From a checkpoint of a small spectrogram VAE.
Data: trained on drum patterns on synthesised drum kits, 49.2 epochs.
Rows from block 7 of the encoder of a small spectrogram VAE, named by matrix and row number. Rows with one number within an expert belong to one neuron, the router's apart. Each number is 128 + 32 x the weight over its row's rms, rounded and kept within 0 to 255. All counts start at 0.
Before each expert's rows are labels from the 100 clips, of 14976, where the router gives the expert most weight on average: "responds to" is what is common among them; "band" is the frequency band that holds the peak. Only what is clearly more common there than usual is listed. The data: drum patterns on synthesised drum kits. In brackets: how many of the 100, against the usual share in percent.
# router: router (encoder.blocks.7.mlp.router.weight, 8x192), inputs 0-95
# up: expert up (encoder.blocks.7.mlp.up, 8x192x192), inputs 0-95
# down: expert down (encoder.blocks.7.mlp.down, 8x192x192, transposed), outputs 0-95

# expert 1
responds to: quiet level (86 vs 28.6); rimshot (54 vs 24.6); tempo: 70 to 80 bpm (50 vs 10.1); muffled (low-pass) (36 vs 12.3)
band: 0 to 250 Hz (39 vs 12.5)
router.1 [160 130 124 110 153 103 129 109 107 167 120 155 117 173 158 117 140 151 155 104  95 136 216  62  96 130 131 172 118 154 107 178 153 128 139  84  84 152 148 103 167  72 142 140 138 112 143 173 108 107 178  82 150 155 131  98 118 157  98 131 111 167 129 122 152 115 151 142 192  80 187  95 147 159 145 153 122 102  89 102 138  80 136 128 125 135 142 207 175 181  94 156 162 112 126 166]
up.0 [116  90 124 139 141 133 100 152 145 107 123 118 141 135 151 107 143  94 118 141 118 118 125 155 164 152 139 123 137 118 103 125 102 133 212 184 158 148 133 151 187 130 115 107 154 131 129  98  94  98 153 170 112 127 129  74 155  72  88 160 116 123 113 121 138 153 144 158 185 170 162 104  79 169 175 104 115 158 199 119 147 117  89 135 125  85 135  59 161 159 119  60  28  95 144 137]
down.0 [139 138 103 120 150 134 128  91 177  86 109 133 117 127 151 144 135 113 107 148 103 125 105 110  98  96 116 133   0 139 140 106  90 139  22 126  86 132 126 109 112 116 107  45 163 115 115 116 125 154  34 110 138 143 120 141 134 142  90 134 139 139 146 111 113 117 132 108 150 123 127 120 155 124 157 132 101 155  97 119 151 149 112 169 198 120 150 111 149 174 137 101 110 159 110 163]
up.1 [129  84 125 154 208 155 130 184 176 162  93 125  99 177 117 158  88 111 117 147  71  88  35 194 115 148 140 113  90 166 102 112 110 181 101 136 110 145 128 115 104 146  79  84 169 144  83 106 158 141 119 119 124 164 211  77 122 132 155  89  66 138  87 127 122 150 162 123 160 168 107 111 108 151 141  94 108 138 137 100 170  87 172 106 123  87 159 208 160 181 156 125  84 138 116 126]
down.1 [102 167 117 128  86 127 150 109  92 121 181 128 180 177 150 136 145 133  91 152 162 140 134 144 152  85 162 135 224  84 136  93 115 122 245  99 126 106 144 123 145 102 133 244 141 129 147 150 116 149 212 174  98 167 138  91  86 105 153  77 102 106 121 120 143  97  92 131 110 115 123 148 120 126  92 149 121  98 111  88  89 125  92 120 114 121 151 121  95 101 129 123 199 115 136 168]
up.2 [115 136 112 107 188 144  89 211 130 151  66 124  80 107 106 191 123  72 101 164  83 160  88 143 121 132  69 105 124  72  72  80  86 134 139 147 124 137 104 132 121 139 152 150 136 120 147 117 109 155 139 133  86 136 119 109 127 130  92 141 131 113  91 131 128 111 152 155 161 136  98 144 115 168 175 153 123 203 148 120 137 168 157 149 133 108 118 161 127 112 120 206 114 126  76 136]
down.2 [119 139 153 116 141 133 122 136 104 120 182 119 164 130 101  92 115 123 117 138 129 153 155 130 149 121 131 110 245 116 137 106 132 149 218 102 140 119  91 126 170 117 144 255 126 127 134 150  94 110 255 149 131 124 137 130  47 131 147 111 135 113 124 117 129 150  90 116 126 145 145 123 108 117 113 149 119  95 102 111 107  99 148  83 110 138 141 110  93  73 135 133 159  90 118 127]
up.3 [114 143 141  78  85 130 179  57  99  96  77 140 204 107 132  93 192 108  98 133 161 161 123  91 128 152 154 154 138 148 104 134  73 130  59 171 150 141 118 141 215 115 132 110 119 122 161 121 164 129 162  31 102 116 109 136 137 206 141  49 114 188 148 140 130 120 133 131 103 109 126 188  71 124 117 157 142 134 119 103 136 121 106 101 145 141 173 135 165 109 102 167 165 106 146 149]
down.3 [ 87 106 131 109 113 117 139 164 140 184 105 133 132 145 107 150 129 108 135 126 119  72  65 155 136 118 187 138 169 149 153  95 164 166 142 103 131 136  79 225 149 155 134 180 118 149 140 112 121 115 109 130 152 154 193 122 132 138 137   0 103 177 120 133 176 173 127 122 135 115  63  79 134  87  92 116 146 112 145 148 124 174 117 155  99  98 113 155 177 107 108 156 173 118 134 123]
up.4 [118 136  94 132 120 146 207  33 130  84 179 125 160 154 106 107 115 109 107 119 197 154 193  68 182 109 122 160 145 139 109  85  90  54 158 104 199 115 108 118 163  89 125 126 124 121 169 160 147 117 168 121 119 123 142 139 103 179 139 133  95 159  95 153 118 173 108  79 101 103 147 151 131 115  88 122 101 140  82 145  36 123 149 124 152 108  67 120  76  94 148  63 140 109 140 116]
down.4 [137 146 170 100 117 100 149 150 149 163  58  84  70 130  88 103 145 121 133 131  82 110  96  86 130 118 117 147 115 125 129 121 139 121  72 145 147 154 123 122 117 156 183 134 139 125 109 148 158 120  94 135 114 117 109 132 141 174 119 121 150 147 146 122 117  86 164 176 137  98  59  73 136 115 170 149 179 193 144 118 148 159 153 141 162 127 130 110 120 111 133 109 150 191 173 159]
up.5 [151  99 151  37 163 155 162  47 154  80 167 117 131 161  96 152 126 145 101 102 151 145 105  98 173 173 151 144 109 103 153 149  83 147 150 234 139 112 138 124 132 128 181 157 113  60 142 103 103 186 154 109 131  79  83 150 136 175 144 157 141 119 117 146 149 100  90  85 118 120  98 201 174  90 121 182  94 155  71 136  65 128 129 135 151 121 169 100  88  87 116 141 126 115 144 158]
down.5 [135 139 124 100 139 163 146  89 129 125 169 133  63 119 122  77 136  89  53 127 130  98  78  98 130 125  86  71  15 126 126 160 149 129  95  89 121  89 144 135 141 184 186 116 194 129  89 164 123 144  92  91 161 124 117 159 127  81  78 121 107 131 153 159 129  88 111 203 100 169  74  97 114 116 130  48 171 150 126 150 149 125 140 132 109  86 159 105 160 110 115 112 123  72 167 152]
up.6 [118  69 127 135  84 200 189 133  99 157  75 121 114  67 117 128 113 190 154 134 141 178 168  81 124 116  92 135  92 191 136 194 186 120 111  96  92  65 160 122  94 171 135 122 124 129 158 124 164  83  48 164 126 150 135 177 166 155 139  91 121 152 125  99 153 159 150  45 108 128 141 122 101 133 139 121  95  87  83 148 127 142 142 181 152 170 132 125 123 123 119  66 195 129  77 131]
down.6 [151 124 115 124 106  91 136 154 132 114 173 138 153 117 125 111 136 106 151  61 144 160 152 154 151 158  96 131 238  85 114 102 111 120 222 117 163 146 125 130 163 131 134 201  98 118 121 143 118 138 255 145  99 148  89 106 103 154 118 130 127 113 118 144 138 163 138 115 112 110 129 123 141 156 123 114 137 117 123 146  76 114 130  96 135 127 105  89  53 108 144 151 157 129 103 120]
up.7 [148 106  89 158 117 136 119 110 128 112  92 145 128 148 146 169 107 181 125  62 130  93 126  96  74 145 106 156  57 132 144  92 108 124  42 122 112 121 144 164  80 155  71 106 123  79 116 142 154  58 128 160 167  91 128 153 110  88 142 118 126 191 110 150 129 181 143 139  83  98 106  46 157 176 137 152 143  99 157  86  96 170 120  75  94  96 148 160 160 131 138 111 122 112 114 145]
down.7 [142 154 122  62 138 120 159 113 106 136 189 133 159 154  76 107 114 126 157 100 162 111 127 149 171  96  90 134 110  58 146 140  66 113 144 127 109  89  77  91 175 138 158 158 130  96 156 160 154 108 159  99 151 148 163 119 127 194 141 201 108 127 165 177 125 155  92  72 124 124 147 124  86 121  86 145 117 110  96 105 100  92 163 112 177  76 163  91 107 177 137 127 153 154 170 155]

# expert 3
responds to: clipping (46 vs 7.8); text has "clipped" (46 vs 7.8)
band: 4000 to 8000 Hz (86 vs 25)
router.3 [115 165 117 137  44 145 140 153  81 163  60 134  87  56 143 116  88 130 150  94 104 106 128 230 119 164 104 146  94 130 157 126 123 147 143 102 137 124 125 151 152 103 138 152 117 159  79 142 124 116 134  98 131 126 133 164 146  75 148  86 108 142 112 113 134 160 144 150 135 118 125 124 128 164  47 183 144  94 125  59 142 159 139 125  79 154 145  82  62 150 115 164 146 155 129 111]
up.0 [114  90 125 125 162 185 128  85 117 119 136 139 141 116 108 198 124 163 126 104 139 133  59 161 104  58  99 142  72 174 173 137 132 122  80 108 107 128 159 145  62 133 121 122  96 156  71 170 119 141  91 125 160 118 102  98 129 136  66  64 168 192 150 122  91 126 137 133 104 146  77 115 104 167 113  85 157  73  92 175 137 156 159 162 161 156 132 106 152 142 201  95 176 141 110 133]
down.0 [138 147 154  75 105  87 129 146 189 162 169 141 110 108  97 145 134 140 146 109 107 158 153 122 147 122 114 117 227 102 105 117 126 154 218 134 113 141  57 122 136 129 155 242  99 142 120 116 113 107 210 154 108 118 138 148  86 124 167 167 155 122 106 120 114 105 129 151 125 116 151 120 142 148 122 165 130  93 140 112 115 144 154 104 103 115 126 129 150 102 117 153 163 115 129 131]
up.1 [129  99 170  77 153 111 131 129 168 138 115 135 109 123 134 121 177 132 126 115 159 130 142 159  64 119 112 143 136 129 158 121 144 100  93 140 126 153 147 151  66 125 111 173 121 157 121 108 149 136  53 167 123  88 128 189 123  55 154  46 129 120  97 120  97  99  81 148 130 167 111  81 113 145 107 131 118 120 121 153  85  94 129 139  97 134 163 192 147 141  92 110 194  94 146  96]
down.1 [123 124 132 140 137 118 129 161 174 109 145 113 165  57  94 175 126 133 131 149 170 156 111 128 129 125 120 175  40 144 115 122 176  86  61 111  71 139  95 139 165 156 111 100 141 117 119  79  94 116 130  77 145 126  86 103 146 132 138 152 137 101 102 137  88 137 176  98 124 153 118 145 134 125 129 109 104 112 184 156 179 126 120 131 104 158 119 129 143 159 117 158  71  59 166 177]
up.2 [158  82 116 120 136 139 162  99  65 141 164 115 132 152 180 114 139 165 132 115 105 144 128 124 129  98 179 130 120 102 122 130 117 164 152 108 122 153 147 108  74 125  80 108 160 133 135 185 152  68 182 144 121 132  95 127 117 158 100  68 127  80 138  96 124  79  95 156 103 104 151 106 106 110 143 110 149 120 100 128 105 136  73 126 161 139 181 132  79 118 112  57 190 103 146 205]
down.2 [133  77 149 118 150 145 166 154 144 120 118 129  93 154  65 138 143 148  81 148 148 119 149 133 142 167 134 147  67 178 133 114  49 141 106 115 104 139 108 134 114 139 157  41 136 107  94 195 103 103  41  93 127 117 166  70 181 100 142 138 161 128 139 130 106 148 136 111 114 132 108 120 150  94 113 124 133 164 152 158 176 159 132 111  96  92 117 207 174 149 121 169  19 143  97 178]
up.3 [101 113 163 106 164 122 128 104 136 136 144 112 108 128 113 151 120 152  73  89 150 115  73 174 129 115 147  97 113 148 108 120 145 107 105  77 116 191 112 127 146  86  90 129 122  99 171  86  92 152  67 177  74 112 106 149 126 114 146 129 113  97  70 145 187  95 119  78  94  74 139 114 153 113  97 180 135  95 108 130 129 116 155  88 142  62 157 132 126  93 115 144  73  48 172 115]
down.3 [140 113 114 151 155 107 163 123 176 112 106 112 127  86 117 144 150 113 154 162 116 151 169 141 114 112 138 131  27 127 128 117 115  84  36 131 104 147 138  88 117 172 120  14 156 146 167 110 121 160   0 111 136 139 149  82 216 113 101 108 132 140 128 139 126 105 162 128 148 102  95 139 127 126 108 159  98 152 144 133 146 168 118 183 115 137  94 154 169 124 129 102 101 156 117 134]
up.4 [133 167 144 148 123 132 166 103 184 150  87 172 119  66 113 131 119 114  83 108 176 117 135 139  73 124 104 165 138 127 178 137 127  98 100  55 102 122 177  91  59 159 145 140 130 139  95 120 128 102  76 140 174 113 143 111 116 149 135 105 127 162 118 131 112 123 143 131 126 140 106 153  91 138 134  91 147  74 144 131 180 151 123 137 101 138 117 110 172 146 101  27 133 119 143 137]
down.4 [130 122 165 130 124 128 122 125 153 170 173 141 152  82 152 114 132  90 113 111 120 148 133 138 174 129 117 114  78 116 136 121 122  87 113 136 121 164 112 130 114 147 101 157 102 125 133 105 128 116 183 100  99  98 123 119 107  67 193 167 136 143 127  91 141 107 178 129 109 130  89 131 129 132 108 138 177 130 152 105  99 130 150 124  89  84 107 114 145 128 121 174  88  92 114 147]
up.5 [173 178 146 168  91 135 133 112 154 147 112 148 121  49  87 147  99 147 173  87  87 125 159 127 132 128  62 179 139 145 172 162 110 169  83 181 170 160 137 144  79 181 143 106 135  85  49 111 158 170  79 143 110 140 112 133 139 145 120 162 145 129 107 153 145  99 176 107 130 114 173 127 118 141 140 118 157 110 127  95 141 115 165 110  92 124 131 111 155 107 153 177  76 108 141 125]
down.5 [126 139 163 146 143 103 132 136 121 114 119 121 188 109 190 107 115 122 143 140 164 139 150 193 130 138 132 113  47 134 120 140 157  77 122 119 130  86 122  92 136 100  96 114 138 120 143  74 134 150 126 125  65 135 113 115 153 111 109 121 158 155 148  93 146 181 160 168  98 186  97 138 143 130 126 102  99 121 153 107  73 103 121 120 107 137 109 143  98  81 162  93 128 115 133 127]
up.6 [145 145 102 193 149 148 138 160 108 151  75 105 147 168  91 118 108 138 114 146 106 171 140 103 134 178  80 120 102  82 132 104 128 153 102 160 141 107  81 123 181 162 139 113 138 129  91 165 158  96  98 129 120 127 115  64 108 168 142 233  93  90 134 165 159 124 131 121 146 161 125 147 128  91 171 149 138 121 153 146 170 139 154  58 143  95 118  99 112 108 121 174  82 118 137 113]
down.6 [146 112  90 134 149 116 145 117  71  89 141 178 142 175 183 148 150 126 110 153 115 114 130  93 136 106 175 115 255 108 123 122 149 105 139 148 140 159 152 139  98  43 162 154 133 116 104 100 140 122 150 123 154 126 141 144 101 135 119 112  87  91 113 123 147 126 121 102 146 108 135 138 111 156 159 105 123 157  52 114 181  95 121 110 159 142  92 127 100 180 125 112 163 146 109 101]
up.7 [163 142  61  88 108 171  94 131 139 126 111 149  74  88 123 179 152 132 106 165 112 134  91 165 156 159  50 124 108 125 130 146 133 155 123 142 118 156 117 100  87 190  66 105 133 125  96 141 122 134 107 106 171 119 119 124 112 120 120  47 124  89 134  93 168 142 182 134  72 103 149 146 115 107 176  94 128 154  89 141 124 112 134 136 181 119 183  92 153 173 161 178 132 130 125  74]
down.7 [105 167 180 139 188 125 136 146 137 117 169 201 132 117 123 188  90 145  91 116  80 138 103 217 111 134 149 160 190 119  91 159 155  97 189  91 129 149 125  79 116 139 135 137 139  99 119 113 140 129 207 142 153 126 127 171 128  95 114 156 137 120 145 124 123 155 105 149 164 163 173 107 107 158  98 165 136  82  95 121  92 119 118 156 134  94 105  81  87 122 138 140 161  91 127 123]

# expert 7
responds to: rimshot (51 vs 24.6); cowbell (38 vs 13.5); bossa nova (29 vs 8)
band: 4000 to 8000 Hz (53 vs 25)
router.7 [160  71 147 112 136 111  95 113  77 160 158  91 112 199 117 146 108 108 123 112 127 130  94 143 160 136 177 113 147  83  95  96 136 127 193 106 127 162 129 179 140  89 116 122  85  90  38 119  86 126 159 130 169 146 177 132 104 164 145 129 155 140 145 122  62  87 119 165 154 115 144  78 104 143 123  44 127 152 140 139 154  65 144  49 104  54 123 101 145 153  95 255 102 146 143 100]
up.0 [130 143 102  89  97 175 177  72 140 178 112 161 118 118 146 163  99 118 154 113 148 144  92  90 103 105 139 171 169  92 139 115 127 183 120 158 109 128 101  91  88 101  78  35 126 160 106 109 117 121 100 122 180 102 122 142 186 157 106 142 166 121 147 145 158  70 124 129 146 154 130 114  69 124 113 127 130 139 165  90 130 110 127 104 124 110 133 159 152 139 138 244 156 151 107  96]
down.0 [135 123 138 145 133 136 123 137  75 138 154 142 114 147 139 109 157 128 150 117 140  94 144 158 156 131 167  75 128  88 130 164 156  60 126 154  99  89 111 123 152 120 150 151 174 155 142 152 101 137 198 130 176 140 131 153  98 173  73 164  69 144 137  96 168  87  95 121 120 159 137 119 132 136 104 118  85 119  99 103 128 104 106 106 144 134  76 106  94 146 153 120 145 135 148 150]
up.1 [130 118 108  97 162 102 105 133 150  98 133 116 126 108  18 145 147 159 112 125 138 133 110 139 199 131 108 126 105 143  72 169 117 146 114 170 112 116  84 126 113 165 131  93 178 128 144 135  76  78  87 123 159 115 134 145 112  87 134  83 222 144 112 128 157 150 149 136  81 113  88 173 190 158 167 126 153 200 196 130 109 175 150 126 115 118  86 176 145  89 109 199 116 160 130 149]
down.1 [134 111 119 110 111 145 144 131 110 138 173 140 153 148 104 155 111  97 157 107 116 132 141 117 140 109 134 124 229 121 138 135 129 126 202 123 167 126 107 168 157 112 145 235 121 139 110 125 153 126 255 167 129 120 132 134  56 135 121 127 103  96 130 135 138 132 104  97 134 114 120 129 141 133 117 134 115  95 139 123  89 102 156 120 130 130 137  86  79 121 131 197 146 127  98 115]
up.2 [138  96 103  67 132 145 133  23 192 152 142 154 225 113 124 137 141 166 131 111 173 114 153  80  78 114 165 189 165 137 134 129  99 151 148 135 183 149 101 104 105  97  91  80 151 129 139 173  97 120 103 106 166 109 102  96 126 138 182  39 193 135 145 142 147 163 103  90 134 102 108 106 145  77 140  82 116 163 104 129 102 110 117  81  84 103 105  96 135 106 108 190 129  87  91  83]
down.2 [139 115 144  90 186  69 113 146 170 141 162 139 163 149  87 121 147 123 157  88 137 159 136  77 154 159 158 140 150 105  94 119  99 218 184 151 132 173  91 172  88  92  81 185 175 136 146 142  97 136 217 134 148  96 122 158  89 129 181 129  91 103 163 182 150 126 111 126 149  67 112  98 124 133 110  80 127 139 155 127 192 102 104  94 103  92  99 109 160 117 117 120 107  71 131 100]
up.3 [110 121 136 121 109 183 101 149 168 161 110 103 113 129  66 159 104  97 159 130 128 149 124 110 148  92 109 159 102 169 155 149 136 139 143 104 113 114  68  93 122 125 116 146 129 152  88 103 118  58  68 163 102  68 150  90 108 129 139 134 152 135 128 156 180 108 138  93 119 163  81 106 133 123  68 141  78  73 168 129 148 135 169 140 181 103 133  75 155 103 105  91  72 115 114 168]
down.3 [139 142  52 116 115 113  98 164 131 131  85 141 113 125 148 130 112 138 119 153 101 125 144 125 139 141 143 127  10 123 132 110 112 143  46 143  98 172 123 138 167 142 117  60 136 143 125 133 138 129  63  93 107 126  89 110 185  99 101 149 109 137 125 154 131 139 159 160 124 133 134 142 116 101 132 127 173 171 136 115 160 137 140 149 146 111 102 140 183 193 148  69 109 139 135 158]
up.4 [ 75 120 134 109 181 130 106  53 114 118 127 148  95 143 183 145 114 194  93 169 188  76 108 151 116  92 159 129 158  89 171  89  89 154 115 123 130 160 132  88 132 122 129 106 141 133  87 173 145 144  87 104 139 137 204 124 144 109 154  96 139 100 141 138 174  97  84 112  87 165 142 181 191 151 205 129 116 135 152  98 158 101  84 125 153 112 110 169 142 137 152 206 106 166 102 180]
down.4 [121 130 107 118 133 158 126 147 106 109 185 166 151 142 101 121 113 117 130 117 140 121 131 153 162 146 145 104 207 119 136 136 158 126 224 139 130 116 118 141 132 102 172 227  98 145 168 147 137  95 255 180  94 123 107 155  24 120 127 145  88 114 104 137 151 110  94 121 142 133 144 130 112 118 107 160 108 115 143  79  64 142 128 111  93 153 133 127 127 109 149 211 157 120 164 120]
up.5 [ 84 125  66 116 110 120 139 113 110  96 201 160 111 135 134 137 127 126 118 117 116 116 168 130 114 135 111 105 139 120 120  79  87 123 139 134 121 128 101 137 156 131 139 131  96 104 136 127 102 139 170 133  98  99 102 165 116 161 105 232 135 101 101  88 113  89 110 116 122 151 149 134 107  98 157 120 139 153  82 115  61 111 138  89 103  95 123 121  91 113 125 184  87  97  94 132]
down.5 [139 159 118 103 123 137 122 146 125 131  97 100  70 100 124 122 115 140  85 159 150 117 128 120  83 135 145 125 105 156 116 146 141 167  65 134  84 119 115 123 101 159 159 118 147 118 156 160 128 122  59 110 134 130 127 160 186 165 128 125 167 113 119 127 158 135 146 176 119 159 143  94 145 129 161 139 119 121 119 126 157 128 128 157 152 137 123 139 158 120 145   0  99 142 142 166]
up.6 [133  84 107 129 129 139 131 123 145 168 119 179 138 158 188 117  78 151  87 194 146 184 154 120 130 173 108 159 129 112 137 157 137 132 175 178 173 129  64  85 119  96 145 104 126  64  71 127 131 117  95  70 155 127 117 143 143 134 105 174 184 108  74  93 128 142  83  90 146 134 150 177 136 117 118 123  60  79 112  90 106 138 163 158 144  66 160 106 119 163 149  74 157 120  97 137]
down.6 [148 140 168 128 146 132 159 120 133 115 104 107  74 119 142 113 140 150 136 150 131 115 143 122 106 128 133 127  57 147 113 119 114 144  80 119 104 108 139 131 138 147 125   0 121 114 126 156 103 102   0 102  97 109 106 108 232 130 102 132 171 155 108 108 141 121 146 146 127 156 134 127 123 147 128 120 159 165 146 156 143 131 135 150 130 133  96 108 124 174 141  67  70 145 108 154]
up.7 [129 244 136 186 139 130 116 169 172 138 112  91 192 142 131 132 142 110 120 144 119 138  72  98  55 131 132 112 147 107 132 126 152 121 122  88 165 116 109 123 176 118 169  60 101 155 163 110 134  98 125 146 183 192 149 119  81 216 147 145 120 116 194 142 172 129  88  83 191 156 142 128 135 159  97 141 140  80 174 128  85 148 126 111  90 124 136 122 129 143 152 175 161 202  88  69]
down.7 [149 113 125 144 134 130  97 114 128 118 105 128  97 134 138 109 118 129 128 131 140 123 126 129 107 150 146 149  64 120 130 134 122 119  35 134 120 137 134 111 117 158 141   0 123  93 130 159 103 123   0 103 123 131 125  97 235 139 151 119 128 145 119  99 110 145 136 126 137 121 108 129 145 126 153 119 123 146 121 123 168 125 123 152 132 108 124 161 150 173 117  37 111 139 126 151]

# expert 2
responds to: rimshot (84 vs 24.6); quiet level (76 vs 28.6); march (36 vs 8.1); muffled (low-pass) (36 vs 12.3)
band: 250 to 500 Hz (83 vs 12.5)
router.2 [106 100 112 134 160 119 128 177 102 173 125 124  98 175  87  75 149 170 155 112 143 136 119 180 141 182 174 146 107  75 141 150 161 156 155 181  97 176 122 189 140  91 121 152 155 152  75 112 101 164 121 121 121 125 194 116 121 101 150 166 106 199  91 142 188 158 118 158 163 118 139  57 163 173 184 160 115 159 123 119 181 106 162 111 129 112 120  99 128 195 148  71 165 123 174 136]
up.0 [ 94 158  44  97  79 129 117  74 132  98 164 170 134 115 158 118 131 189 134 133 162 112 147 134 126 113 162 136 128 107 148 130 113  79 128 160 129  88  69 138 161 126 108  90 121 106 128 159 135 109 134 117 153 132 108  68 122  89 192  96 133 154 119  73 121 132 113 156  90 109 188 146 151  73 158 129 111 124  76 150  72 104 108 147 108 121 107  79  87 132 117 152 129 145  96 156]
down.0 [132 145 157  98 149  94  95 145 172 136  91 125 115 115 151 146 156  89 159 155 113 118 141 139 136 142 127 178  81 162 136 122 122 139  95 135 120 167 151  99 123 159 129 121 160 136 121 106 100 178 101 147 130 163 159 152 184 151 136 141  72 120 182 100 104 139 182 131 179 100 126 157  96 162 154 152 135 167 170 117 134 156 149 147 121 125 168 151 172 164 161  92 129 131 128 128]
up.1 [141  97 127  93 102  85  97  69 154 119 213 161 185 122 118 201 114 132 122 135 183  98 147 174 171 128 115 142 132 128 209 155 158 138 118 170 140  97 107 103 127 149 121  59 154 110 171 127 119 117  96 115  98 133  85 119  70 153 157 150 113 165 109  94 139 150 125  71 134 163 114 127 175 100 141 153 139 123  88 139  74  85 164  95 100 132 132  42  81  73 140 176 106  99 113 122]
down.1 [105 108 186 141 140 119 127 164 154 130  65 127  87 122 116 131 153 161 162 151 101  95 149 132 107 171  87 137 154  96 145 127 121 135 141 154 133 138 100 169 143 125 163 149 148 120 111  99 125 141 151 126 137 132 111 150 112 110 167 164  74 145 105 121 126  99 181 171 115  95 149 110 103 105  77 135 112 159 135 151 143 146 172 152 114 112 107 189 136 146 175  73 113 124 117 146]
up.2 [131 142  94 136 131 149 131  63 153 142 129 150 125 120  43  97 133 135 141 119  83 125 102 123 161  91  68 154  87 151 128 123  99  92 106 129 148  83 103 138 107 137 104 117 128 149 129 157 117 107  88 122 134  93 106  65 129  88 193 103 140 117  95 150 150 128 144  99 111 171  65 153 130  96 149  57 131 103  86 126  86 109 124 108 113 142 135 121 107 122 155 201  91 159 101  95]
down.2 [113 101 119  95 101  96 102 118 155 110 159 152 152 115 159 151 116 154 115 118 159 147 124 104 116 153 131 135 249 119 136 154 126 130 155 125 114 156 116 113 102 140 137 156 130 147 157 131 161 156 157 119 129 157 133 142  91 111 135 152  78 122  86 107 109 114 138 135 142  95 125 137 132 111 118 149 122 114 149 112 109 139 149 119 122 132 135 138 121 132 123  57 144 117 109 156]
up.3 [128  79 174 124 157 108 131 178 122  75 124 145 144 112 182 101 107 148 146  92 140 179 117 168 157 161 124  94 138 145  61 175 111 161 180 111  82 161 162 124 133 114 129  83  47 108  99 135 107 160 173 108 137 130  92 160 181 123 128 137 198  88  87  94 187 101  74 153 118 154  90 171 123 119 138 156 113  94 184 107 153 102 149  98 168 119 142  93 105 105 177 134 157 144 117 102]
down.3 [126  94 121 159 112 147  91 136 161 117  92 115 111  87 127  73  91 101 129 142 106  80  97 128 135  99 115 137   0 121 139 109 129 125  23 126 138 164 134 112 117 133 131  16 145 101  96 139 109 114   0 106 135  98 143 159 147 106 122 116 162 142 112 146 124 132 154 124 138 118  97 147  76 114 122 116 147 169 107 100 156 158 117 139 137 101 115 142 136 192 118 144  93 141 130 129]
up.4 [ 57 114 107 167 144 125  88  98 181 155  95 118  99 115 132 129 140 169 116 130  98  78  92 150 147 184  90 159 124  57 123  70 117 123 144 133 136 152 197  75 179 161 120 161 193 120 176 140 135  83 163 113 119 119 116 157  82 103 124  67  43  50 176  75 153 117 117 147 115 127 107 112  99 133 120 161 130 160  91 172 105 121 142 126 127 149 146 150 108 121 136 187 102 107 160 128]
down.4 [125 123 137 106 129 115 139 135 125 144 168 150 152 148 105  99 141 126 136 117 138 158 153 116 112 120 143 118 255  99 133  93 125 135 226 155 143 148 124 133 156 148 155 255 126 115 111 151 111 143 255 145 126 142 137 123  60 138 135 102 112 114 120 132 128 123 117 132 140 122 150 128 134 132 133 131 109  98 119 136 106 120 134 127 126 132 149 124  91  68 132 107 173 113 118 125]
up.5 [152 127 145 115 173 109 122 173 154  89 183 111 158 118 190 112 121 148 113 196  74 101 206 146 104 128 164 152 131 144 191 174  86 153  67 123 178 158 111  72  69 159 144 128 112 125 121 109 110 100 134  69 158 145 194 143  83 123  97 112 108 152 148 118 213 203 120 159 157 121 120 161 127 128 120  97 121 125 157  69 132 134 135 130 105 147 115 118 164 105 127 119 117 151 139 121]
down.5 [116 145 113 125 102 128 146  94 106 155 139 130 136 130 116 152 169 149 134 103 171 162 143  98 127 111 125 116 255  82 148 113 157 117 243 129 143  87 119 151 141 113 135 212 126 136  99 115 146 142 222 123  81 106 134 122 103 146 170 141 113  99  86  92 122 149 138 117 111 138 125 117 128  80 113 168 142 112 140 119 103 134 149 116 131 129 179 128 107 103 149 116 195 124 148 120]
up.6 [157 130 135 146  92 134 108  99  81 189 222 109  90 110 135 179 142 101 118 176 106 113 161 123 175 115  97 119  81 156 127 108 143 176 124 109 112 141 192 122 124 140  91  74 181 165 190 162 119 134 137 164 178 103 121  86 134 162 127 118 161 120 117 161 148 167 112 170 148 123 140  94 118 115  52 186 112 163 142 116  99 137 139 130  79 159 101 181 132 134 139 175 134 131 121 105]
down.6 [118 153 133 140  90 102 137 137 110  98 122 144 140 134 119 121 121 154 144  93 138 161 137 124  97 127 107 146 255 113 124 129 140 119 214 137 137 157 121 114 155 138 150 255 147 136 125 117 120 129 255 120 126 117 100 120  73  95 123 123 115 110 120 113 138 123 117  81 122 132 148 107 121 117 145 126 111  88 148  96  93 141 116 135 165 136 156 108  99 101 122  83 139 117 117 104]
up.7 [129 111  91 112 129 117 162 103 148 149 175  96 132 120 126  89 102 123 132 130 148  81 178 105 113 150 154 142 154  98 227 172 179  68 112 142 124 154  56 149 125 111 142 136 100 174 191 107 125 151  83 135 100  80 155 142 119  88 163 111 127 103  87 138 144 137 101  92 122 119 107 168  94 127 111 100 136 132 129 110 129  73 116 149 103 125 166 117 148 142 128  78  98  48  91 145]
down.7 [ 63 121 129 123 128 131 177 112  61 148 154 112 128 157 197 156 107 133 153 135 130 159 103 109 167 130 159 148 194  91 116 141 146  91 209 150 127 135 168 129 134  81  92 144 122 154 120  71 150 126 140 146 102 133 125 155 129 131 147 136  38  85 169  98 100 137 148 112 140 132 118 167  74 127 175 161 145 108 130 121 119 151 159  88 117 140 131 148 127 157 116 150 166 165  96 123]